A small text-conditioned image diffusion model, trained from scratch: activation gelu.
Rows from block 3 of the denoiser of a small text-conditioned image diffusion model, named by matrix and row number. Rows with one number within an expert belong to one neuron, the router's apart. Each number is 200 + 40 x the weight over its row's rms, rounded and kept within 0 to 999. All counts start at 0.
After each expert's rows are labels from the 100 images, of 14848 (inputs lightly noised), where the router gives the expert most weight on average: "top examples" is what is common among them. Only what is clearly more common there than usual is listed. The data: simulated telescope pictures of galaxies.
# router: slot weights (model.blocks.3.mlp.router.weight, 8x128, trained with AdamW), inputs 0-127
# up: expert up (model.blocks.3.mlp.up, 8x128x128), inputs 0-127
# down: expert down (model.blocks.3.mlp.down, 8x128x128, transposed), outputs 0-127

# expert 0
router.0,184,209,208,170,207,241,119,222,217,233,252,226,246,198,122,213,219,228,282,159,200,279,270,213,207,165,181,217,200,167,219,154,216,234,199,210,246,175,113,214,271,214,169,222,212,267,180,189,220,258,222,219,211,258,236,208,182,219,191,211,211,173,225,218,218,174,163,156,203,272,220,232,194,214,259,198,206,153,173,87,192,233,195,242,115,255,169,195,137,207,258,246,131,247,163,247,274,183,174,244,275,230,191,192,194,228,160,233,202,180,232,213,164,250,241,243,140,245,157,192,274,157,218,301,178,182,227,217
up.0,185,204,264,206,151,240,171,189,196,174,236,141,211,142,184,172,182,228,277,161,152,229,184,244,127,302,182,198,224,255,198,232,225,183,242,206,291,218,121,159,161,189,191,260,175,214,225,227,161,258,183,213,221,190,140,168,134,177,189,173,151,191,256,219,255,236,186,173,234,157,164,189,174,261,215,140,138,187,232,147,241,198,181,163,293,196,273,248,191,138,214,166,178,225,196,182,151,152,228,195,192,220,170,209,209,212,92,273,159,144,256,231,223,270,193,163,226,182,185,245,190,177,172,239,213,246,221,166
down.0,170,153,177,202,155,190,181,177,223,195,208,195,116,245,182,177,225,205,183,218,139,239,232,152,249,204,198,202,219,189,288,248,254,161,231,243,222,238,171,193,215,227,155,174,124,232,145,195,174,162,232,178,259,255,171,225,129,69,149,241,223,197,199,87,163,271,166,219,237,117,247,226,160,122,199,167,192,184,154,238,193,207,200,206,247,199,158,264,173,210,198,153,201,233,233,236,262,122,189,208,151,138,143,257,177,196,204,224,192,204,203,203,190,211,245,222,174,199,189,305,155,225,222,188,192,180,208,181
up.1,197,183,232,249,154,221,176,213,210,209,138,167,250,246,203,179,156,227,158,223,267,210,303,186,174,231,199,177,146,193,144,222,177,235,245,213,216,243,221,257,230,247,216,166,256,269,136,224,116,182,272,161,227,197,256,255,186,253,227,170,129,204,230,272,149,205,244,203,231,161,205,217,219,239,186,201,250,220,163,216,158,108,189,242,245,217,193,206,118,209,276,207,194,188,150,178,151,194,292,140,199,153,175,190,199,129,164,177,179,182,230,217,271,177,175,206,239,196,158,181,211,183,206,182,298,221,144,222
down.1,202,192,197,179,146,201,233,181,227,224,152,201,282,198,182,176,219,225,246,214,223,207,99,230,224,181,197,181,237,208,172,216,260,223,252,165,182,187,259,118,201,128,219,230,222,279,214,213,170,211,240,192,154,199,243,143,179,197,158,246,183,184,204,180,263,192,172,219,235,159,165,232,208,178,193,228,75,185,147,192,256,228,155,228,222,182,228,218,178,238,187,172,163,247,242,206,255,201,139,334,223,199,210,186,251,181,227,182,132,236,214,163,108,195,232,260,154,150,182,179,223,196,182,259,141,268,164,126
top examples: edge-on disc; small

# expert 4
router.4,221,156,152,128,131,174,175,117,186,193,193,171,208,153,218,271,252,221,134,184,215,213,201,214,169,189,202,231,213,162,193,182,188,202,218,225,240,119,176,223,159,131,131,229,177,150,154,222,201,197,183,174,263,232,250,129,199,155,192,256,197,136,130,148,216,196,176,172,206,144,167,139,290,79,199,188,266,210,201,235,273,139,196,183,208,197,172,217,207,243,198,169,253,184,171,120,199,228,184,240,175,222,203,182,184,198,171,171,180,239,133,135,170,162,202,200,168,184,165,104,162,233,154,145,204,163,228,203
up.0,253,170,214,199,285,142,244,174,224,131,250,205,170,238,118,174,201,182,198,268,254,212,193,192,148,190,191,185,190,226,221,246,249,196,154,231,202,227,210,156,187,212,153,282,211,229,276,283,226,216,131,222,170,186,153,220,208,186,222,228,230,257,158,219,132,214,190,222,186,140,243,183,201,283,156,156,227,193,186,145,172,244,186,202,133,212,169,189,184,189,207,177,113,259,257,249,214,161,196,192,197,208,237,187,153,200,204,119,284,191,286,156,164,258,280,214,240,165,161,177,180,247,175,249,149,203,232,220
down.0,237,169,167,255,236,219,205,199,235,206,249,233,155,206,204,69,124,231,192,152,145,150,205,205,258,190,166,171,172,186,185,260,183,176,234,166,203,111,200,192,242,160,111,134,256,267,144,146,169,226,198,173,166,220,146,170,164,127,157,216,228,235,202,165,204,179,214,221,241,219,202,173,232,211,166,178,226,232,169,182,148,184,285,170,245,147,177,174,246,272,183,162,260,166,200,168,214,191,150,222,209,148,212,186,209,221,191,112,253,215,246,172,153,186,196,194,193,132,233,188,152,247,201,100,241,190,190,187
up.1,197,142,154,144,243,212,206,293,245,229,214,218,143,219,191,199,205,203,281,177,205,193,190,288,162,208,202,259,140,202,239,239,201,163,215,230,187,294,205,172,215,219,226,180,255,222,210,227,164,245,123,146,159,159,229,292,189,199,239,217,246,289,232,232,205,185,199,151,172,167,203,284,242,254,200,185,195,185,174,145,230,219,177,152,245,188,148,178,245,245,242,275,187,235,197,164,213,151,217,154,300,170,225,175,205,220,190,220,191,307,210,249,195,122,207,179,217,201,226,186,222,152,200,249,162,177,217,143
down.1,160,189,299,271,208,218,175,180,192,166,222,181,191,176,156,204,209,222,154,169,260,178,171,156,197,218,196,226,241,171,212,205,212,185,207,250,256,122,257,223,234,169,207,158,248,123,197,217,194,279,236,186,217,135,304,123,268,180,237,237,206,203,189,174,269,209,210,243,203,138,188,186,195,237,198,155,171,160,191,244,144,209,212,144,260,213,258,291,227,239,208,240,202,265,243,155,176,202,206,178,216,110,153,186,169,219,261,188,205,134,198,211,136,295,186,212,210,253,196,254,209,245,160,143,211,196,170,220
top examples: many stars

# expert 5
router.5,215,229,221,211,161,261,210,240,236,182,196,211,161,249,217,199,152,101,238,244,208,153,199,191,182,171,301,168,154,150,217,197,184,146,177,173,188,199,318,267,171,153,251,196,169,135,85,209,141,257,235,174,145,178,168,225,202,256,229,123,207,220,171,240,207,202,260,214,242,189,232,204,171,270,118,137,274,265,250,196,172,244,189,219,180,182,158,235,195,203,207,207,219,155,214,168,146,118,233,177,186,235,187,180,191,229,158,223,207,237,171,195,163,195,222,226,204,214,132,200,198,273,212,220,174,155,174,185
up.12,241,189,209,217,211,213,142,196,186,233,238,171,138,212,167,129,216,226,98,194,198,185,230,200,196,270,231,210,214,217,136,167,265,224,282,155,199,179,222,145,237,170,255,186,267,207,239,188,244,201,161,142,236,218,215,164,242,194,227,189,181,145,220,231,234,146,247,225,190,219,229,177,234,260,222,225,198,243,234,222,236,222,215,144,186,128,269,206,134,192,192,187,213,227,151,166,118,225,240,153,255,134,220,181,213,129,272,281,138,197,203,203,310,200,152,224,297,203,219,202,226,170,198,244,241,211,158,207
down.12,223,200,163,197,202,213,250,194,176,150,305,145,242,183,259,198,169,218,194,232,185,171,239,189,246,89,256,173,212,209,198,197,198,188,202,181,173,219,281,300,171,214,201,194,207,235,136,211,233,141,175,225,197,166,157,341,198,185,256,213,150,194,213,202,204,193,214,206,175,171,150,219,150,245,210,196,112,175,191,191,188,222,298,221,154,165,216,195,209,161,187,185,177,193,211,178,250,174,165,203,201,208,151,164,245,84,171,138,207,196,280,199,197,196,191,182,165,202,173,236,324,251,190,185,184,161,211,214
up.13,166,205,292,213,135,137,209,209,166,124,175,169,125,200,153,167,177,197,187,228,241,213,256,303,196,198,198,146,228,210,229,150,209,153,104,236,163,204,206,147,210,180,247,151,150,204,161,192,140,193,237,225,102,239,227,232,186,193,215,196,183,201,147,225,160,246,184,182,210,229,169,153,167,188,293,117,150,198,164,219,200,221,188,230,280,197,229,145,235,193,207,223,208,210,135,201,229,231,107,143,250,147,176,185,195,302,178,244,161,238,207,202,157,189,165,173,201,192,243,176,235,217,174,168,174,248,168,200
down.13,171,176,141,191,127,168,159,244,246,223,243,162,186,267,187,223,148,173,238,225,252,241,225,134,217,216,231,214,166,236,179,112,199,255,171,163,200,171,221,227,232,187,215,222,171,210,262,207,159,200,252,147,285,273,187,133,188,233,156,186,245,201,177,140,161,265,119,143,264,188,233,182,145,230,229,224,243,192,187,172,174,219,240,236,281,255,144,161,208,208,223,227,173,182,246,209,177,167,180,181,245,119,136,192,151,210,235,275,212,161,265,210,227,206,162,237,236,168,256,145,201,192,150,222,253,153,174,199
top examples: barred spiral; winding: clockwise outward; winding: anticlockwise outward

# expert 3
router.3,126,145,261,165,252,206,211,284,188,248,241,171,177,191,200,229,208,262,216,218,227,270,189,163,240,157,249,176,188,167,169,193,173,115,121,284,263,162,233,237,220,209,204,231,152,195,202,160,213,224,232,130,135,206,141,191,224,241,265,177,214,190,207,170,170,264,231,235,196,168,207,199,195,205,197,233,230,153,229,222,136,213,205,172,222,217,132,205,233,254,183,243,213,196,208,195,159,163,167,202,199,249,259,219,180,230,195,170,160,218,188,187,232,247,252,293,323,203,144,232,165,225,176,265,291,226,240,166
up.0,273,151,210,217,165,203,176,223,268,227,263,220,220,215,255,234,187,276,142,205,252,192,222,222,182,107,201,238,173,177,201,195,170,220,221,173,175,105,224,210,143,178,203,224,252,188,296,188,184,286,212,209,176,223,210,266,254,172,209,265,254,237,210,194,208,185,234,189,215,97,187,221,195,207,288,118,185,277,176,168,170,215,203,279,211,222,169,191,150,269,167,242,125,247,230,186,190,230,242,192,235,189,234,237,198,173,192,135,160,163,247,182,212,204,203,195,245,216,272,190,239,215,193,162,252,230,128,196
down.0,224,193,190,153,265,255,264,173,283,200,170,146,249,234,260,198,137,216,231,182,223,221,197,152,195,244,280,157,164,223,204,210,243,186,189,210,207,188,262,244,80,243,196,192,197,224,133,139,193,61,216,225,203,178,183,112,242,144,166,200,155,220,250,196,212,189,287,170,234,185,203,235,217,185,284,193,213,200,237,170,197,200,239,214,225,237,228,209,208,201,238,265,200,205,160,130,243,225,131,151,200,162,225,245,208,182,174,174,229,166,244,234,185,213,215,189,157,152,254,240,276,165,207,176,157,193,212,181
up.1,187,276,149,282,229,241,128,278,232,228,216,217,205,155,115,216,162,232,208,141,170,242,142,145,197,198,220,190,222,141,141,189,233,191,216,171,277,211,173,234,129,110,227,182,210,196,244,246,235,204,192,174,149,201,201,235,183,201,194,203,158,125,226,171,183,143,139,203,202,215,219,245,217,225,186,217,203,278,253,191,217,231,194,200,228,238,225,230,263,191,200,208,155,259,198,169,173,219,243,247,181,165,130,192,263,202,203,164,188,193,250,240,174,155,140,256,205,188,239,164,286,176,169,237,221,87,148,168
down.1,128,181,282,161,255,199,154,210,157,195,182,182,149,176,211,175,157,193,201,240,162,203,185,191,172,196,223,172,179,275,196,212,223,252,214,142,204,172,207,177,142,282,258,208,194,163,172,356,236,218,183,224,226,154,253,253,201,215,150,246,231,183,228,141,289,203,166,233,171,198,202,137,276,236,207,211,144,202,203,178,180,221,189,115,239,225,188,222,261,98,217,231,212,134,168,250,223,225,173,165,187,239,270,193,173,157,152,220,214,177,174,219,231,193,192,194,234,266,255,225,177,212,160,140,242,225,207,167
top examples: star cluster

# expert 6
router.6,245,189,225,162,177,192,263,166,254,236,230,188,190,187,267,185,276,217,208,160,190,163,201,205,177,245,129,116,203,164,151,169,231,225,172,204,206,180,143,118,242,173,210,138,197,214,214,223,226,180,204,210,165,188,201,122,196,212,152,158,169,189,196,170,210,193,204,149,222,248,217,195,177,190,158,167,226,248,205,201,264,192,255,262,199,201,145,165,280,248,142,142,288,256,236,240,219,221,190,223,212,168,214,217,263,158,188,125,137,174,95,135,245,148,185,183,164,164,202,135,141,261,233,168,208,114,205,181
up.0,265,223,160,210,180,192,230,100,224,195,176,279,217,221,197,216,201,228,183,165,224,127,179,178,239,180,184,184,188,210,174,245,235,200,136,145,165,185,242,211,139,127,265,131,165,204,140,224,181,138,218,127,212,163,177,300,167,196,238,252,236,245,176,211,186,173,172,189,236,274,234,269,177,223,234,258,175,187,230,228,224,268,199,258,254,221,149,217,213,213,191,162,147,191,151,139,153,212,190,272,179,242,238,248,194,221,174,222,185,250,286,275,258,197,199,248,136,212,236,173,162,199,209,177,181,232,252,224
down.0,132,258,247,198,133,196,189,196,199,182,171,199,197,199,264,229,242,157,146,210,196,244,224,203,188,152,208,305,159,227,200,164,206,157,151,161,164,265,188,206,232,243,227,185,210,204,188,172,171,265,162,234,261,176,252,148,142,152,254,249,226,174,202,305,222,221,159,272,166,285,229,208,209,194,160,163,195,153,198,150,193,176,173,240,219,155,182,177,203,160,128,92,231,131,226,186,227,152,222,208,232,263,209,223,117,189,178,156,187,228,258,221,196,152,210,203,189,194,234,205,172,234,128,188,257,251,235,253
up.1,210,223,250,256,190,164,160,233,142,232,193,227,165,184,130,160,126,171,213,238,193,313,264,204,220,154,237,183,213,169,137,213,277,187,213,169,264,178,199,224,168,221,218,222,179,233,214,167,165,176,213,257,195,246,185,267,209,189,228,188,233,188,236,148,211,201,139,193,249,212,234,159,212,213,258,226,142,162,159,149,187,194,250,200,184,177,261,181,252,251,312,179,151,158,210,194,140,237,205,209,215,162,232,113,194,166,234,210,287,276,202,201,98,163,198,221,151,208,265,193,212,199,159,215,144,243,184,165
down.1,207,219,193,195,247,258,111,165,190,219,241,144,220,189,184,159,178,218,175,240,180,225,195,235,198,183,193,204,120,155,213,180,161,148,213,169,213,222,154,192,197,278,170,140,207,223,171,101,174,184,177,170,122,191,166,195,257,185,202,75,264,241,220,139,210,164,153,145,180,242,189,223,240,215,171,234,253,197,157,196,117,142,256,173,241,147,252,148,250,231,194,186,213,144,258,242,244,215,179,126,209,179,258,202,233,153,262,129,169,177,194,220,250,225,182,163,208,203,168,264,206,182,181,204,199,213,285,194
top examples: many stars

# expert 7
router.7,195,197,217,196,218,151,167,186,114,180,184,210,107,152,225,150,255,298,220,213,173,166,219,244,220,219,210,223,208,143,161,148,199,245,191,195,200,170,193,190,112,151,255,139,166,209,229,293,240,178,256,157,303,208,230,225,211,175,174,189,164,174,223,191,210,167,243,196,170,187,168,181,148,197,174,228,241,235,180,215,269,184,162,269,225,109,152,194,243,206,183,166,299,126,159,181,194,232,238,162,193,180,230,154,219,265,266,190,211,166,231,252,237,161,146,176,179,193,218,196,203,130,218,211,203,215,128,159
up.12,201,189,251,252,176,224,218,135,194,276,212,180,256,143,232,201,170,179,197,180,206,174,253,135,147,248,254,144,177,223,227,245,174,212,191,206,275,161,194,253,105,183,191,220,161,234,222,162,138,221,241,175,205,252,136,230,193,119,153,191,161,225,213,251,195,127,178,227,176,163,176,188,236,243,214,230,243,164,194,270,221,171,269,170,175,153,216,184,155,257,201,260,200,252,88,206,211,244,270,211,198,181,302,275,243,195,166,262,195,200,176,227,160,191,172,198,170,243,153,219,234,231,193,156,198,222,240,225
down.12,175,173,107,148,204,254,276,242,202,157,136,206,197,211,203,230,154,225,223,165,196,192,180,223,182,138,212,234,196,192,150,156,217,205,203,253,304,256,287,175,160,230,183,187,235,149,121,194,226,141,261,202,155,227,209,180,242,189,189,170,227,162,228,132,250,174,198,169,161,187,188,213,201,151,256,258,227,302,152,146,231,216,157,123,213,180,226,154,201,291,174,266,272,205,228,227,201,165,173,196,180,233,152,246,202,235,214,253,196,163,159,167,175,248,168,270,185,201,189,199,211,186,224,183,208,265,179,261
up.13,176,158,232,137,163,241,213,225,148,220,150,186,317,139,224,178,122,129,187,229,228,214,181,188,169,154,153,187,204,210,292,175,111,218,120,174,139,155,205,238,206,198,218,268,210,253,185,119,205,214,176,145,169,228,206,173,188,255,211,178,208,169,230,199,229,211,154,288,148,141,187,239,154,173,186,187,158,161,155,259,193,211,177,179,181,200,143,209,194,238,171,155,151,177,160,193,204,200,217,107,194,204,245,169,288,171,268,178,216,224,185,192,234,142,221,193,178,281,220,162,197,217,245,204,225,183,140,209
down.13,179,224,218,294,242,234,210,194,194,167,189,212,240,263,227,186,200,185,158,212,282,326,219,202,216,226,142,183,223,239,235,184,227,201,171,123,129,159,226,174,217,198,127,238,204,216,203,184,223,95,204,208,239,178,217,216,157,259,242,256,234,176,229,215,151,220,190,134,172,202,254,220,191,193,150,283,204,227,187,198,201,151,193,158,161,190,261,184,144,211,197,183,244,199,222,208,209,183,165,189,214,139,108,314,288,227,210,237,206,167,244,280,211,214,243,173,139,262,207,202,240,201,155,218,236,214,202,197
top examples: bright star with spikes

# expert 2
router.2,255,256,180,243,152,158,233,117,180,189,224,207,182,138,239,140,267,259,238,160,152,226,127,226,194,260,272,154,222,200,160,223,201,134,236,156,178,266,224,216,114,166,173,219,152,217,229,208,254,131,212,208,184,163,181,234,136,169,202,199,173,220,239,230,282,231,246,221,234,188,174,184,236,213,206,239,185,168,173,205,174,163,212,130,161,198,141,208,180,229,204,175,186,253,125,197,193,198,200,161,127,121,197,228,265,121,230,203,197,185,227,197,180,221,151,127,221,184,128,242,232,220,153,168,226,272,224,177
up.12,122,230,223,165,321,215,254,208,210,158,192,200,165,241,194,138,225,202,239,251,195,167,201,135,151,215,216,143,152,262,181,139,171,197,240,169,185,219,180,171,224,201,214,248,224,267,200,187,210,198,252,116,174,195,163,185,208,214,246,214,251,164,179,182,198,182,245,154,184,211,176,131,212,198,187,149,274,299,184,161,155,267,148,177,229,177,174,271,231,226,180,207,182,200,178,184,150,232,255,180,208,88,226,172,270,272,165,256,240,230,170,190,240,226,163,208,276,175,197,178,227,177,234,282,193,230,195,176
down.12,243,248,218,231,193,174,188,233,113,167,246,268,230,181,187,175,193,248,239,263,278,236,184,209,234,189,162,241,198,260,208,222,169,204,216,136,195,251,177,268,247,241,194,191,192,232,253,244,195,252,182,190,239,185,230,194,217,194,152,246,177,229,258,201,165,216,197,252,165,174,228,181,198,214,172,102,167,128,205,187,193,133,243,174,221,220,285,220,187,219,214,205,144,280,235,177,218,152,138,214,251,175,180,162,164,143,243,210,219,167,189,115,134,154,136,122,231,196,211,125,121,208,177,184,254,231,266,188
up.13,200,195,220,136,157,111,215,194,182,181,213,215,74,215,170,279,180,259,246,147,193,302,172,231,177,179,194,209,257,166,223,157,207,226,203,205,167,222,157,177,205,202,175,278,201,189,219,208,153,186,242,183,160,217,183,215,217,200,264,148,178,241,230,189,172,207,287,239,195,225,181,195,172,192,163,187,238,158,190,212,138,219,193,180,227,219,188,156,275,153,295,210,207,268,213,286,161,241,192,97,201,234,216,246,242,241,153,231,204,217,260,160,161,185,176,247,235,269,233,241,176,238,185,247,165,193,216,126
down.13,233,160,153,259,119,108,189,219,124,161,195,194,218,220,94,281,226,224,284,182,203,198,157,160,203,206,205,182,183,211,209,180,201,225,218,237,166,206,223,171,158,206,168,214,188,165,186,211,183,240,284,204,243,206,209,169,279,225,286,138,204,256,181,243,180,241,188,280,229,227,230,147,202,267,203,205,204,267,232,195,222,285,185,155,213,185,226,117,220,235,182,202,190,189,156,237,192,293,228,119,218,217,207,241,129,210,218,189,224,150,211,207,258,252,139,178,226,212,232,215,195,134,158,249,167,204,208,190
top examples: many-armed spiral; winding: anticlockwise outward; tilted; winding: clockwise outward

# expert 1
router.1,216,202,224,193,207,149,205,180,176,240,222,225,144,170,162,112,185,255,117,275,145,153,231,240,217,227,179,198,213,111,174,221,228,219,136,212,250,135,213,190,166,202,260,203,174,142,167,242,248,170,284,211,244,175,221,180,217,229,202,209,156,230,249,178,241,189,224,243,246,160,217,248,238,215,173,295,232,208,210,187,260,202,164,157,207,210,194,197,265,207,217,260,148,247,189,154,236,252,255,146,136,170,243,179,218,152,235,220,218,195,185,215,291,210,167,141,233,134,167,243,208,114,173,234,245,225,144,173
up.12,148,201,217,197,150,235,224,185,202,187,150,185,242,281,226,190,261,242,245,194,152,215,244,143,217,212,164,231,234,181,215,117,224,191,194,182,183,169,172,269,249,298,232,63,186,175,189,166,150,227,132,158,213,233,198,242,209,111,192,240,122,223,227,149,223,262,216,177,192,197,195,157,173,182,256,132,203,145,159,177,155,236,113,218,199,224,188,167,169,234,227,159,223,149,194,168,185,215,210,188,193,184,198,157,248,251,205,124,198,208,210,129,229,173,167,197,169,224,188,180,182,189,300,230,177,138,185,249
down.12,190,217,200,195,195,275,240,210,174,211,224,206,215,179,206,194,189,195,193,215,232,153,264,201,139,119,195,292,238,133,166,181,146,185,212,157,220,247,207,220,254,142,302,244,200,208,128,156,165,173,209,195,170,283,262,152,171,139,205,209,247,228,209,250,229,196,174,245,176,202,271,210,186,267,226,145,216,306,245,169,231,172,191,160,230,201,261,200,241,267,117,181,187,174,230,203,147,198,220,261,146,159,175,153,187,236,259,220,194,154,269,167,254,180,120,196,213,231,176,179,177,188,173,170,193,239,246,221
up.13,205,126,245,233,222,252,186,263,204,194,107,182,132,188,180,248,213,202,193,161,297,206,191,171,146,239,273,206,210,225,157,185,160,200,174,175,158,185,222,229,176,77,217,198,122,258,234,62,146,215,200,170,181,181,159,192,222,138,168,209,197,145,172,134,187,192,202,207,163,172,191,132,236,233,212,217,194,187,216,210,198,247,268,249,194,171,197,190,211,233,217,166,243,199,259,204,214,138,221,201,221,200,237,174,245,269,243,222,199,183,141,218,224,206,154,281,293,199,199,233,169,214,230,223,172,162,148,199
down.13,242,208,167,231,172,202,250,226,226,247,311,215,238,115,192,196,174,188,206,205,192,117,206,184,232,177,256,219,220,247,143,236,223,114,130,224,174,271,261,141,254,182,97,259,246,185,168,293,266,187,204,286,185,143,229,203,180,212,219,108,219,239,159,246,151,170,217,171,175,200,193,116,150,179,196,192,221,208,180,146,251,197,178,178,198,146,244,266,112,156,226,185,211,204,204,194,253,207,184,187,200,206,205,171,196,226,192,221,180,186,193,226,186,237,129,241,201,178,216,245,191,194,188,184,176,254,158,200
top examples: bright star with spikes; star cluster; many-armed spiral